From a checkpoint of a small image classifier: 24-pixel images, arch xception.
Rows from block 9 of a small image classifier, named by matrix and row number. Rows with one number belong to one channel. Each number is 128 + 32 x the weight over its row's rms, rounded and kept within 0 to 255. All counts start at 0. Numbers have three digits each.
After each channel's rows are labels from the 100 images, of 14848, where the channel reaches its highest value: "strongest on" is what is common among them. Only what is clearly more common there than usual is listed. The data: cartoon faces. In brackets: how many of the 100.
# convs1: first pointwise conv (model.blocks.9.convs.1.weight, 640x640x1x1), inputs 428-639
# convs3: second pointwise conv (model.blocks.9.convs.3.weight, 640x640x1x1, transposed), outputs 428-639

convs1.491:127126108147200096109130139111124128133171115133146142160142121157130134078154126141124126134141119124133185108099114127107138125149093157140145118139133145163140158144132159154111080158149153115164118126114152105128093139143123124139131034123111151131135102032143143199120128111090130099108110176113161113183139122044120100128145130146145130101116132123124131151140072204115144132113108137155153136115103074114159142120129141000141158158139152147094116147156134143111128127121100137088147137219119136110219139121086103135125142181058163127116135133150128139113112111088139107069103141168134172149115133121123177153128126131090129158122
convs3.491:144149094132097219101152135130144163149163133111158144120120146129169147137131154122082171128115117132096156139084139143126147112134141171159120140127130129137147160128099129062154105099118197142139110115057130126142108127143161141144143113186159160116142103092113126126134136122053098143140142130149181125094100119129135105130237151112167066110161131151111123139116136095121140127235119137149134156113140177129131143142124113089126123119123105179130126138126126137065118122255135155160178169135133142169208126129158120124127157110093099098125146149132139124127129155170130150046193140153127121150139137114103121129174139162144150134129
strongest on: pink face (100); green hair (56); beard (41)

convs1.44:140115145131115168114106115112120132116243079126138143130111123154124113137111113146108123137128134138127242142119136130190162245121132061145138131169162157090122092127127126144157070132168101131113230173154104102074175135142051128117127107140113171146117151126114139143134103109139139112138119132127134121148146148121143110104137131128122116118122116100164121114115115062077133123064101175124121122102138177195121095133113102075140130121161178126068158176181072133090125124139077126133106123201124117126171082114160091148165154062025130135131139137147124162127132139102116140064100119133130138132091114074111194147131128135116130130181
convs3.44:114000061127129145131120124122078132127121100105109138131114072093143081125120124153132132062126125130112136137147163132142108083146129153124138114112109152123121130109108134101126111145104104125133132115021135124121114126108174137144099100138137142090117145059158104243146109138141124080135134139114058135088142132175132145121196135115122111107151128117112129109126118135174157154139124132140113121127116098089141142120141116134143128136080095133133117131144108121153093144000131137118115176164120122134062101115129134112124138097102118084124120145153133168114131137112108113066092104103113128120132131104137122135143102121128123140157
strongest on: pink face (100); teal hair (50)

convs1.571:128107153126190127126107138111132140111073124128136119138146160140118122093127127130125123121127101112113141128177133119115132103146115115148119133150132129111118149117089146142117138133143150111126098148148123167164122094106134143126136125167109158133138139171122125180114134086147112023109128144120241156255133070079156109124150126129126105123137142114132151118127134143118155126135127120128155146133127152244158133113156148089132130119121190169130178060123141141124120141108033137127132119075135117129005152138160133148126118255068176131142088122125135130129097105097118131151125117133139147201121127097107138124122138136114142119135
convs3.571:139255085115135146135155123121136124134010128128139156110149146125121119058120103139131135138116132134112114119122118108171129167112128112151146120113142087111136156130115124118127138127102172134128129141152137099160113138146108121138138141120142185117112142112135091213144130113112111217105155122124128117133089097158117080094095134123132127138143167117115138116133122088116119145111119113136112122128134180086128131111130135152128145115146070137108144159153129121094117118239099121135115133125143114126153140117126155094113147130109161141131129100095139144131124105151149142076149163110102180141104109141113124130034139141130166093117
strongest on: grey face (100); blue hair (81)

convs1.394:132116139129195138136133171118123120128034145120141122136131139142132123099146132137117084136135138136120171112156125126136116117139132199132136125114120156144116140124152101106119120132107161114134127127117104188109154128138115106140131118104107143222130117194127147149142119151136112125135121113146135121163118137184141159109134095127108255143134124124132117137117110152111109137156127138126117018139132102166097140111124140163149134100111144217136137129170113106141114126109160119133134193184118123147255130142106142137144111096150100139154122121129119156107121128158148105152232070063148130179122128154116164095135139103112113110126
convs3.394:133126146119137074114146136129123125130146143126113148109136128111123109236142131096095118163145131106154117111057089156139146104154118133133123132149105123133132121136123144171122136145140143117143167123113127152162124117105128084112149191102147124176136142114143133016109135104147165152109116097126129114183162138173104159152110119157157097145122143129128131146127137152098125139133127126161136126134087147156107123107118135132152124126125164120136119093149171134019127120152148130116141114147093142136196162122116117180118132151153161138133134106129181106143133136139153139150197145149159132128141162188121157124255133093118119145129
strongest on: green face (100); pink hair (32)

convs1.207:163144114111155117134127124129113111112183109144126159111139125139132133124121131154112129148132105107156101113160120152109106091150110160127140137150134071118139111146074138138120081122115126135143117112171142151086167103111134128129126085163127124135146113083105139102127142098185109086113122121120171116222090093026128137108154139113114146144123127104151139108126158074153132147095138126124167219097135153134137113149149093047117140127119120142091116125175139124102121131113081128113143119041161112123039125094124137124115119158119195144153101126108146169136110124181156141095144147145122205142138159075109059133124130093152136145107
convs3.207:103255174108111169144117155093117143116146123127166156094110168162118128143145107146135151155125155113149175118147123128124141157133162128120117125105131099102124135153151105111118117128127119117110116129179150079078127110113094169137150088118119213128108134160110149150118113128104123118132124133149145126141160115191111124121063115112113107165093148123114113123133095129108154194166126077104108152097126189119145167166110122131150127122145153163128148213118107160066136100248100143109171140075157091124192126110143126095130124176168077097129141145126106088127133079136115027154153099120135129179108084133132106141015118158159160133120
strongest on: teal face (100); pink hair (90)

convs1.554:147115107139148146110132120142173106119118069136128129153131118145126095156126130175126116183111110146140080142135127136116117139140137082139113147109114156117139116124150136148131140118168113112117125126120138119107105108149107113143139142126137130134101131092117167245113131156169118119124134106133176148076130144168132190124124130121147077149112127127149130133147125070136148139121142141134123124157145162243134130123133121165125111122076124156104158120138094129178135160134125132137140094142149113089056152144137128147154151110138142113130124095133118090120109125128131127117090127063142088087119146135127182138116130137121125139130
convs3.554:142132057117154208152218131136131121180127124143129154139117112125169110062120134128146167176110133137028149140144136147128121106131133134143137157107130136116118155123143109095139113093143255145118134145101122146095134125128134198162103166151110190125131103137053083184124120135030106206076121115105158112131108154105117097117103120126151130120132110096101134139101151103140106143164096148094126134116141169105114098115122138109147161133138140148068135125119146127092123133255134145131145093151128138161102072138125136113156138128129148112138155132100127141094131143121135094144208142108103126117127106111120158134092134136113135166110
strongest on: purple face (100); orange hair (84)

convs1.558:089140112143076110113094137121107137105108156097099148146139125111121102153067113141112124175094127144096122134160160131120117133162163126153111120061127167171142157136118132091144150142126130143115109144140161234201161151106099131125117062151143159115128129172108185223084106137168137123133137135129179161096111130255169096090168105140016146145124133096085116143126135139136096153146126132124142089099138160216139108064121148140129163147131096159091127136135152118092092115140088145135135127102135108202076089123148116132129139141131128108124144117171119181151147159066107139116057085124153222128135120111141160153112127133125152123160
convs3.558:132000041155141134153122135106136116139150116153081128135121118147085074086160117123130119133187160101111166155121192122124092066156102118122145141131139116126122101136166135137111108058132147152151134109111148054147132131130121141129143109121109122114130123153086105188091080161088113161086117105107113144125033121133145131109088129130153107113097144146116134094114156089131129147078101119143136100152114169070139098138106148139112127134085091104096121177138127095091149151000078132098120144132095095095020081118150126096150142139143123137147166168135134095114166094107110110093203115111164082162131123141160142139115122162144121151146
strongest on: green face (61); purple face (39); green hair (28)

convs1.627:134141104119165142131157091154155114124130154117118154089122161096173104140130152121148135148137117131173106107118142129117127186131111140134098143150124138126158120131139150066118098120118107165116110128170136118117145159076134129145149141162107138135145141177095153130132165078179120113161125123155048123080122152255120094134120117104132118158116135143140138055136206051142148140144145121122091205113166107255160111183139156167119130204135144173126095157042086123083149136116137142162134175066136112149145113106125119123126137161167095187146092146111156136099176124103129176089207167000097175111199113173105110114150123116128091156149
convs3.627:143098161154130089112100130164103117091009111129105118145155127137106134183121132133117086116123111155188135137176085127150151121092101126127173088113150164109152120158118135134107159133107052108128129129093135117168141132120115199135129152095104158147105143135172166121160105076156163147141171127149086128129156115183180124141129123156110101131142112083133110121130105135118107117104123151058108156154125092157133116116136154083120155112151104133111096052112151133084138169147083087152105058101171082096086104080096124104104152139123127151191117135112072113141149112157178060095100072167146118114132141156112145127143120101103128150116
strongest on: teal face (100); white hair (64); beard (45)

convs1.632:124126143141081128159146140117119135116162138097131134163091110102154120094145132119119164103154118100115126100098130125121110095143131107174145146175150169167115116149109100099106138134168180096140154109154106200069173123185116115150104108140131123163114102012118098035122051145085115154083133115107111081181142117133152163123126156166107091124113116168080132134125119163120137145133138149145162141134133126110082090138118154080169171138084122148107140154117097118109120152110176143133135121116148164157205114097146083127135106146129132097088149135140171153130103134206168108140128140110104137143133111168159000143151157138094124077152
convs3.632:125167087124125136118160097102111116096145109094095175104159097121131164189115136106119160138100128135120150156082118168084066175077152091173114147069115070118141098083116138082162162097130149117143096131019088096109080168168176081141116084107107184116105075153127151149119081095144123174110121101125150151142092116206092109094175190139062153080124115119127122121134074112131114131162121144120144142171145155150156108111148119100112124119120125123105118125112118154078108103062103100158140100170176133123113083160143090170139133115123112106159078094124136109181158195117134168043149089111125101116183094111115133096208148136128179152166
strongest on: pink face (100); long hair (56); beard (42)

convs1.610:126133159128179136125074104123156128121230132125118128116132129128135129097118126131132075048127132127131068124131124125111148133138115121138123129152140123141121127122179120173108126149114172119128138121165133140080040119120115128116133112132123138126128120144135121137104131179147122176122133092127051126062122121159137113109109126123083125153128146119146131105127111042106121119132117134129136146129123182201155142138128106104131134131126110138143155179133119128073130116133000077126139135183175131125093162132145122098137156073122084133144120124116150101103108127080131153106142112064139058146119150111132123123130122145128137111119
convs3.610:123081102112129125127140152129154133132142123138139122134123129133135145120136136109133130169119133136140123130102119123131129130128127088137123128120116112106130131128116139133134118115150172133132071147153121147108138109131134183120155201122135131143128097165105152000141135132132123130158132136114146129130101132104117086133160123140081143127139132145117132146146133100122123127215170136098085133129123159173127145123133125109151130129144126130135151183129117142096134112255111130142133064122151134147255184134128132131127125147133104122135124120127081098141119153138136126132161147155133143137137118131115100138050138129136128130132
strongest on: teal face (100); blue hair (93)

convs1.449:124149116110115122129115053139178146122251110132120136144123144153129125178172127124182097127146120130112079127148141129122175129128109165140121113129100102141133113120136119129122142136150100123131171148092134178145181103122140122107106212114123079110128143058116133171146123106102134255134123162157060117054151173087119151132121119118091086118133142144083132106137106144145132135169142117143121163124129117000140118160140147109137118136118141138086180167129107115136134161189155139125115115173138134129107113112132117117115136155094092142158128101173135129143126159228099072075171124081140203139122132194121189137099123112141099134154
convs3.449:159000132125147156136131078126096145100186096114126118089141058125149153075139148148122164122162160143142075112140151076161125039115137178114119160127130146135095097099124156081122150125098102144121161127087135163158129124121132116155105130136160160127131114118101121118152162113117101094144144155129117129106119133159113154100172122116139182084137094153119124109146138156170110143232106169199120145144114109153141151114132135134126132133097083120099125138122118122160101134233153117110116164187107132148167150118156141125146180129106121122112118148140220109139102139112120151133120118117151101116141187092153130118190120161163130142180
strongest on: orange hair (81); teal face (57); grey face (42)

convs1.50:135115142135088170127112089134141127112224116133127133119132127127136124113138121114119095127131126129136255109085132127125166214107125091129132125167138162146128125134170145113129096116125115117117128143147115115115138125144101119113129122134113148119128142087122113186132111120146129109130129125124141131138147130026146156115132143126156074127120134123119140105108132000098137134113129129134132162119122161198136109154142117067105128132137192126117200152162093124042128132169109135113136126206139144123169135129130126132148133140000118137131137110170141148122094126144148176070117140040130131130123134089121118152135134124144127132129
convs3.50:134181186127134139177134112129153133150080125132139138130118153146133139083126135125134149138134125125114050137133111091141129114144148131135118141131125147132126112137142134140138129119150177117143100119229117124141131131144099107129123121125133156129127112143105131046142129153101143132110124147121107131156149137107134113132051103124131141137135136133115123153118151145124132131183135136180130107121138164126104116144130111120114141133158136146120125085148153151154121134255143126144152085107076154169254137138141133156134139132141163121123133109136160094105145118138144165204159140124164137136108136153134137130157128137123114137108
strongest on: blue face (100); white hair (56)

convs1.567:124138155105113102153162121090131129116116112135108098076112113134112131128137130163153149176119125096135116098116134104100151145114097111139114128081111090112091118151098122087140137134127144133165128137160154180144165094118103191114140120137122130176118136130138140035135144114141166153132150156124115114158182101255119148120122120150111165112171122168152085109105159156091154144164102103073110068116133135155147141082144114112105172178193174155093154060181120131147155049162114139135123138123125127179121138115163071181131094126125086086144143135108135167169105164113123155138134110130109179094135153124124110153116089091126134119140
convs3.567:131224118108102065127129127133118105093045152122156105143164102124124124170142105064132146099096075076118132042164117103080056136147169156117142161101158141087127128120135181126164109170119127130151126135082099137111130133110130140134151132173126182104166159184124143188138113154162128135123156117138119157129065113172152171094233105111161161116153148129156102110120129158140131172141150138098133120182121166119107087108082132158117128144118083119084123168092156175130130085145135156126119137172117149079190000147151108143112106110131083118159114135127098135079154127122164175146111103147120102130142147101098164134081117152133116122080
strongest on: beard (48); grey face (44); blue face (40); hair: long hair (38)

convs1.504:139126119131186139128121102116123144132101122128120128116119121139125132088134116128136137143134116123125216115110123133119120169144126145134131128110137140122107117094135114117126123094142138136135128138111140140144111113150132141113118026156131120075154138134117142255118120116123134130131119155134204130024124141075116134130129113112136057142132135119106102149136107153138104123131139122125091116124131163073135097113127108179109128135106089135108094128094157120195125139113211129106101143000111128120065136121137123132159124128255136115166124046135126120137121147144116162108089167159149160195146130137128165013129134132139136124130
convs3.504:127000058123135145112049128132093110124117142116119119128110114117110118166133128135111138092138107127143131132123134139116118119121129130123125135133119120120118120103114101120127102136113070126133128122045144127092133139120153126134134103137105099113100142129141129180113090114134122133096113107126105140074118123121122176117200144122148113132116136120136121120124129120118131084126098153078106133134115085124149051112131134143136113112121129100132129121101096116159141130000131129128121150132135148114030104136103111121124117106103122145126123153119097137100145168149128134043069123128106133122156109118129140130069140128130118151125
strongest on: pink face (100)

convs1.36:140143174116177151157159094131145156138112147131119125145133146098157113207120119133143088160128109114153128143212076123129107147150157140110130111105142099046158154113164169118104173185154139112117103130085149176144135130122124139138129118121125082113156162117135099127074164066173160112086116149133242080056119124076134070136161142140125145104141091120152180139142128163120127140119068155111128147114115127081151131145170097136104109145132197119126177079113112156139151156113122111095133134060159130105082198154089131144140147207249147130119130079119158182087076106160155103090141136099149174163106118131116166111105083135163104134158
convs3.36:117242117105129154139092115104102148158087111152111126118134115137123078119098114157103164135129196151121108115129121109145137187118145086111143142129132151125093133101117145136098141135105076134094126154128159174148136117114168145111105087116177129112096148089144088218150126157132093120148141161146098133139153094150150144147146136177123140119181163151156147107145132139166118129122112144211120052103106115116138135150123149138117092151080121139129071149103124133178148131007135097106133195170154135129068126134105158133170131161146130141144118129137169141136100175088140206132089127116121190104121127151140153158225169114125143123136
strongest on: beard (67); grey face (53); pink hair (41); hair colour: grey (31)

convs1.523:125124062145133123138099221120143134108164128115141137151132127125121123186119130119124123073132129140121006117129131140114124192146144114132140126142142132175124133101100140159115145152161105137154139118094106109229202110135113128146119181130141136148084139076122150224106081138118150104121128171116171127143105118125147004106119143124102127140136154101148132125130103255117130106051140144102142082117128070070135126114123165128133162157063181173116194124097127129082129140136120143127160122106096110113082123135130138140147136204115176131131121222123124160137157130100132068139171127222161127110124111073127167149140135138123134136132
convs3.523:147114131140137135129130052140149132131186115137138128122118144121138135173118148105119121135128145150153038130153132044162119126132127137121124151108133122136129121147123140108099138133139157137112157145147123140129133132126100132144125122160137139148138127120136105077137150117163124139131118161134107135135155157139133139130133146147127156132118128131133143128142128125143141139175136129167127126138126145204147114151132148122140140126131137127109149155125161148113132142255152116130149130149158133120227138124141130148140159171140156164162137131123141117125116118104133152149132136126178094142118147139133146142149129130119137124124
strongest on: blue face (100); white hair (27); green hair (25)

convs1.84:122135124152084106122137166129094138138175115111137123133127123132135152000136143127131098145131127121117110116113111126119099255130140096127138126140132135114134115102210141112125158126138103120131120132119112125171067142134158104123129142145114158124114130035122160219129159151144133097129135130134157119227099096161123124119129118137130111145142123131147136144122110255152163129165128139126150051125119163255120126121129146195135123126133148146112179131116155124161131163084081121120098124099136131119013111144099141124138127099187139121120119173205121156134156128139115136145067127135145140140137111125126204122131131120120128154135
convs3.84:137000130159122154141143129126143120127000111108156105111136142122113113057165132098096148159143146128106111131160124117130130015140130127144105139126145134147102131151129140120090120113140180112120070132172123095119116133145132088119130166139130135126129065113084115185130141129077148137099110092134108125113103139081154097147113142132108072109127091109107121110137097072149122143158104127094074111105137138083095091112129149090149132108138143106123113095123140138149143165214117116121122161069099123152112118125122144127120136119121114133132130128122133132141128093117101082066188146102157104147115111141116147132000109115131130129117
strongest on: purple face (100); white hair (48)

convs1.384:117141143132111104129133153127119126144137090128123145114118139150115134091165140142111133107135142141108176106107137132125130022153165136127132131140125115123129123127086121107131146090122108107120091119133129152123178147127134128126134138114135148149105130136129133126121155159117125112139111107142113113146108107094130210133127123129241124160130141133124097139123090089108145122122136129122117154118139121071134138138137130124173135124117138175131167140142112133220113132105169126125132089172151148123113129131201151105151116104138145135131128139110140136106156147190140130174166125065131104139122134132142169130131117124135136112119
convs3.384:159043113113129158141143119127139144124223144106154124131125160144133136173143111155119169131138113138122178132109101132156131058138140133116146149122143085128122127143110108095149153135139181144159188155149127150138139143136102177136158146111158149128117154153120132109117104156122137156126156177132119164146093129242116173095124141111146105109112148131122143104115104146112120140161095151069129181121149180156185150151111130122140117119160140142115156224123145121095105098227146104110113144102141110159143100104144125109079157106147129143161151130126102131100103120136129134124255114145147132127125165107130143128093128103132144149129
strongest on: beard (55); brown hair (40)

convs1.448:134142085131152129144137158127163141126226121128129127148128132124131148136134136168150087136121133132131172103087125135108163134122145102121129120085159098141125141142143129131129108125130105120114139130114118098129093121117145105116125132120118136129058150218119121219148107130171098126122107000145081123029140118085118145119131062129083160160151134161135114090133147136104108130127132120115101180087126155097167103122168068236153116118120105145126189138053161130188125123132061118095103133001110127131007101128087166104133145083243193120129115043137133152162151142124127138122143153184115203133166170168128224101116130112133115135116
convs3.448:105081049127122124113114170123126123130105107128119136113165129111129102156115130155103160110143130118127174098127131189099128141119137106148148115153133094135139111065143120121112112132120125151118128129047118127119115130123197103118166129129139117126124130135127137215112095151129088144121122097136134112088109105123113174125223137131129132143149117130119124118118087083104124092065101096114131143149123122138124140133133132131152130123107097122150157093111093118126127131000032147102137160163111146118195119138111100137128153151066101119106142115127117147165115158113124128032101147128105100141160127105130170123110133160165136105138
strongest on: pink face (100); yellow hair (34)

convs1.24:096130116129117132129141102154123112132186137121172140111108134091128111125181117132107079143095120132112128143155091090114141019143152104136150143113138135163124140128235129120126127113112142110117094129161111130154120146121075117134148129084136155130118152000137124079135128085157129146119154119143104121117154159025124196110149086112215097128130113131148137122127109085126107150161120121143140175121151142000120125152154113000153136121123134187119105160160098126153122118116129129102105157173137135113174127122128110118149124115088135136139102170140131145157142146152151117086171121121159115142133114148108156110129138119127143133102
convs3.24:118016062132117125156143072146109127107225151140122141143124126143110114176150095133107148168164131133155178150163131139176141133151150110145130151125125112176159147132104131090168135104126147154150129150099136174129132126152179162142121139121160185139175148163131144066127108156173141109136172134135126145142146157195135185140255141106171154109175142123114129144126126103119174152186122130135164174113108174145147126155144145167140144113111120141173125195132138145092155098127174102142127138150167121106075126117176162115150139133163130128170111145203104125150163146242154173099186157164167130126151142141154138145079127127153157149158
strongest on: orange hair (76); green face (73); beard (45)

convs1.80:151125164124155114114106104141120153125212134141144126129137137127136125159091129109119176120131130135122162132168104135142115255122140182138116141149091153165137125133148142147142154160169075131118149108105169121143094123165114155157123150134154112106160101119142153193122108157099159172129132119114121083103103118083115086151134186136102153117106133125068123120122118071149115130091140122110122111112121124184129129121125132092110118150079104134142140154122125135093114162205074150159149128127131139110056083114149108138133133148147139162121111061101094102118141169216143159110141116081119245165129138050130172152135109148106127110107
convs3.80:120000085135105203151127117110108141139038141114119176177125150135104147099153107145152140124144066085111051144138188090174165036167136094150160130103101122152116110124157110134096123137130135146121131119157152160140166109138123131169147119159194142121133164113092115161206172142116117129114164162102088114116178151103124117118169102141167183117179125158116142136121166163152125152182144104161131137130147131172114148132145141163135146111117123171136071080133130164147186125195147155132112169175090134128185173135110158126150149154133085140096121122150149146161129110109153193141164138144159192197126136216109109119148136164128106135100
strongest on: beard (78); grey hair (45); teal face (43); face colour: blue (39)

convs1.440:118136124140132164134141080192130124120065089156139126134114146115156100122115155120150180152106134093133172111162099175154113088167134120108147107140100117142115135144146145093117131094116139141108095119156142150074162112114144125135143149102126164111173157193094122124177144140125153072090148094120176136134129149213160164173132138117085111128165101143106147088151148115142140122102111156141140168087157098255158161148151136255112137131117166163148144147111136107130124135092217179130117101129135125124044099137127128095106128138155139138153148119156140082119144136164127137169141105182091154134109126106151127120135125114121092115112
convs3.440:129136084132113194174130092126159111113143115065133150076108109107101090077136116125100107156120111150065137117078140135136173105137100156112143116132107117160144149118133133139145138113071088124094220094117100153156112151121181165134142096127142069145103172146137133175099099144107145160138147208149164148121163094133146115129151160148161135100148104104132183139117146141198143123082116158254103112108134087114155112152067120130148125181171082085144116102135135097119132138010157140113151152178105145172056170165132143130159130118107093165163119172128121130117128126088099176167151100157111164163137151147134083110142138113125122140119
strongest on: pink face (100); beard (68); teal hair (36); hair: long hair (33)

convs1.312:137125139134187167125095195124128139120140032117131143123104093122120132169109131124116079150132135133126140130126127132107114198119097114136129128118157138174123104128203150106150125142127138122136129142087148190104135130116115123137117098150130172145084122084130183116125124092135076168114135101096142114130129075092143117114162130142004096124133144104118123127140106139149105123106128129125116105124123132000140128080117113105150141122056149123136080120090140133163124156146068106109190137134149118096113170109132118142158125209187136126137113090139133118103059157058149135106171163196134149159126129106117168119127115141127122100122
convs3.312:119149030141111122139138116134171124138159117123134115152130155126134127088130119148090084121126143147152172136232121149142129099113147136132121142154148105150122149147140149141138148128129168131138121179185118113156118123139101253151122142137101121129132145144117143111159134137136124149114126111148089135145079142161160132141076168149118163125126134149128097123159132129146131137142115127140127120132166142133101120144084142145144119136126169136142134214129132156081145131074115096118116107048160093123000135128144132161149096110178131179118104142161104128142125103169145097100175152158144127144092134109131150134073157135139154120130
strongest on: green face (100); beard (67); orange hair (52); hair colour: white (37)

convs1.428:129158120118033137110134142134164153139155117137119142117121126141137105183118140137129084126135139118126149132140135122109122121088146134139138138125114106141111115117105125146142118128133097125126147143172105128179137143110136113136125166101130129139115139197129135066113096159144186189107118100114134119146129083178123112113062150136088042129128110138158123156123127087132141109129169120133116125142110161051129109129127124191128134110125150152106135140124131119173123125118088161148178136094134133139152169120137131110127159032063126115132125142117134134132154149114143047126133119045145137160146149188141157142125128152114132130146
convs3.428:171039172140132182089140051146116134118095128107121111113174159148144116194134129136118140153114121133146090145142104059147134088130122153128151137131124101165131124157148116130128129131128128134145134112152140122117137115136132164149183119136156151149123148130151107063164148100182144133137154138138126139133131147157131140117104154118118131139124122108125125123101127109136132126136140170138125147152166100207132119126131138109116143139135166140124135155084131145135114155255149126136139149134176117106190121107146117151133141130128171159168118128103143119145145120121132161075107141112122116116105160126127133140072112152152112143142
strongest on: blue face (100); beard (89); brown hair (30)

convs1.625:139133138088165092105140123143126104109036123124139164159113086139105110100152116115096165158154129142151099133132165074129060102122105193166169135122167160123101157103135118075159104127137143109125124135174102142140133076128142137134140143155128112101142176206095094068110134147107139138127134120150108127070086106172149141137102128113139108128071070152133124111087111118096133113112112156129155020144118080255133130136125089167161131163150109118170159066120143154175137159120191120112142094120156144124255123125110137167134133180180064129137103124108176134127112139112130168127116127057102149100143137200132087188137119127128128106144
convs3.625:164087130136088114175097145106182110112172105128114145119090176152136111159150111088136109100167143165080147132113144111117116106119134103084121127139137075184097115093126128133156131074132122190110135147114097143142134071122106083192123125126150068121096153154175158120073149145150170160087141105095104126109126155140153143103090128140171090092154122121141130140135110154130056164096078167120185106113046138106181076102118132126163122113155179103087110159118155110110082157046139081133113144114132155124029123124131071135086091122122154138187091128091132106087121130095146141096149178077130122135128124162171129163128108084102131120138
strongest on: grey face (100); white hair (71)

convs1.300:107158099084132112109166085082117122186144159142102145126096158110135129141168070148143162144152148098171143113086146130132196143157056081133135128148118090140122167162137094114112120118132157139065141021138108113180121097139131159165123100123167082099191138133125132078117153113107147102096115124116131117145110101119114076131131108115129154133155137108110133129074097118096112085105117135171161097175114112151102126132058133110090161186135125132078048084162132181120120133093084087127123147148149120140156104089168160071116136123122165118140136132066136210159100142094199203178129129183162151125153137115129020125122141123164138140110
convs3.300:147187158096134092128137146107162144125164170059168150137097103154152137159108157174100111129111146081094150119132085150106149136096171125104137107137154073126119143106119153117182134148205162127168114131122152076145154132080110109129114145165100204128135083124160178074133174165208121127167139122136135143099120139154164113128172145098157115141170159163088120114111137095134065168176111131096152236135141142152106097129161123132087114134170127149149137104134133100143143119238171086128116115135155141156204161150153168086141162136186163145130118124106110087091101159219136094174166093158156137184093110111099133083122162111139123123063
strongest on: beard (55); pink face (50); teal face (42); hair: long hair (41)

convs1.3:107130109128121150122105100125121125175154132135088122137138120108137141157115160092132121150121101098132035145122147100126091041176140177126133138107120143050118105141111112135128134105109146141118126128136148083125125142153115117123123127126131131132162140119120121249124130161095113145106119140131108145076124129070134105112180107128141054157104177114109150154121144225166130112146131114139149128161106139155156153139133171066147144154095137128111121138144150145093105113095180134131140125102121134068086186135152131104116151129153099110135142192141111101150128142120102121134100156211168104122145119144127225123128096141144110127121
convs3.3:112054179125112047179155115131126121162092094113150138113134138093102135038137100130101065141165125109129099140114171101094127125118156096132121121160076154165121071105129131127102144119125121108121051135177107140162078142168127099146129192115164104128137084178104140006113149157145165113102102206132107098105110115144100122196164155190141155140198110126125115120144090134131139103151118143136108103137143095173097097126170090116180150122140171108136095118151139152140139154255154154140137138150116154125218123103102153161116119132108125119139140105175099127134104156095090160130102114148126122157140132139122118132070128118106138149159
strongest on: blue face (100); bald (27)

convs1.306:163139150130140106105168092159109129145204236127107149114114141099101147113087098129123149121141117135129133102125136137130133255108178116128127107165157122092139123165112120148109148120152133146112125142139112120129124111136132115139136187130128135144145125119128139104117144134144168151112118173137125125186140118136156105123108156124137123135121109154117133126108163112099123122058088144103167113135118155198115139131135119255156132131151147198116122111108120114096118142116135140086149094064129123112055138122221130113132134162108113140117113044057146131141122105102169179137149110077100119133147127108127074156127140147103133111111
convs3.306:112255138124111038180135129117174137170235153128184103162117170140129136181112152138140135133106144097135121131097122144151149159134152102168137133158160138134142109132126115108137157144181158117145091114159146116125149116154125164091136157161176161126133077135134160038125173158159141153126126115168124122127173137155107150124117119108122139126152152115117150154117152126140140140169138093118149152167142150113115129129114132060109108139162113166145161157135144120082172106255162108139091056103101158123242127134141128132119149116147109152130120091129149104094178114179137121174159129136143154115118122208129149119204160131139109114088
strongest on: purple face (53); beard (46); grey hair (35)

convs1.368:138134148105106134135110086108126125134150148118139141143107100075100118200099126129119108147151127128148149148074138122168147116144188157136124130153133188131129171141170112101147087112191106125098124130115160238087111138121087064155118125137139110142171130010099152255139143117127110168137136114057091101116137133108148191112109024143177083151083141142134147099150099000111139129120125148129135140129121166203142166132104113085095119167100077152152125146185077132086113140124127067132121151160122135162201112102135116104109116141052119138112129099102126158116095156140129175076058090102116185129114127157136161162134113121125119122130
convs3.368:138129183133113103117125117154105130143146121171138126122106130136114150052124124066143121193106099142108071123098106089119169130123122117153116143147125140140152149149131169193113125109137157120155132100158136157159104128141140081136094147129130125157135136120105120045165139161086141125125089115132118108174168153108142099132047107146151122154178121125120141099163153155116108140174124106118128098114127117134120120119136135113163104130128183121154087081146159171111141148255167129102146135134071132191242165120107155170112177149124134161076128115148116118113111109130164130164150141129134140156092145151111144141112147108125078134116
strongest on: blue face (84); long hair (45); white hair (34)

convs1.621:134142101131115178132133161127141145106155155128127134122142131126136138040169125108148073161133122125130097131123126128117102162154101187128114139095095109124124140139157134172125134115105089132142149133147131065151064129136134134117136143145129128057102139166112155199123131102121152149105117167126111125010151174159115110112150087123162167113133127098157119158139108039115147122158134126131053149112153103163138133124147134071135124142149111173137110135129163141080139131130133140118122053052131129142095160124092150110144134192200117102118116155161137132140170090122152128084222165009136156181148116098124136121111116117139125144098
convs3.621:140094000117077160135168117134130129148119158135132109144092105116161160076137129096151138121120138135082141167142134132126102144129148125146155141102143109143114129081116124074127083072095246141117128148002105139110125126095182154132121122135101105103111114169077138115137061133043093149067131091134184129065118153021124109152255161126150117090158158153091122143127135102126138125181107151130138108115112185101110112124110148101178124149114109146155139129093087144071128089126113142126148118171138127171072105147130092108118097110095094126100129143125119123096135187151153140112192153165111160140158152098111147115139142131126128123126
strongest on: purple face (69); blue hair (62)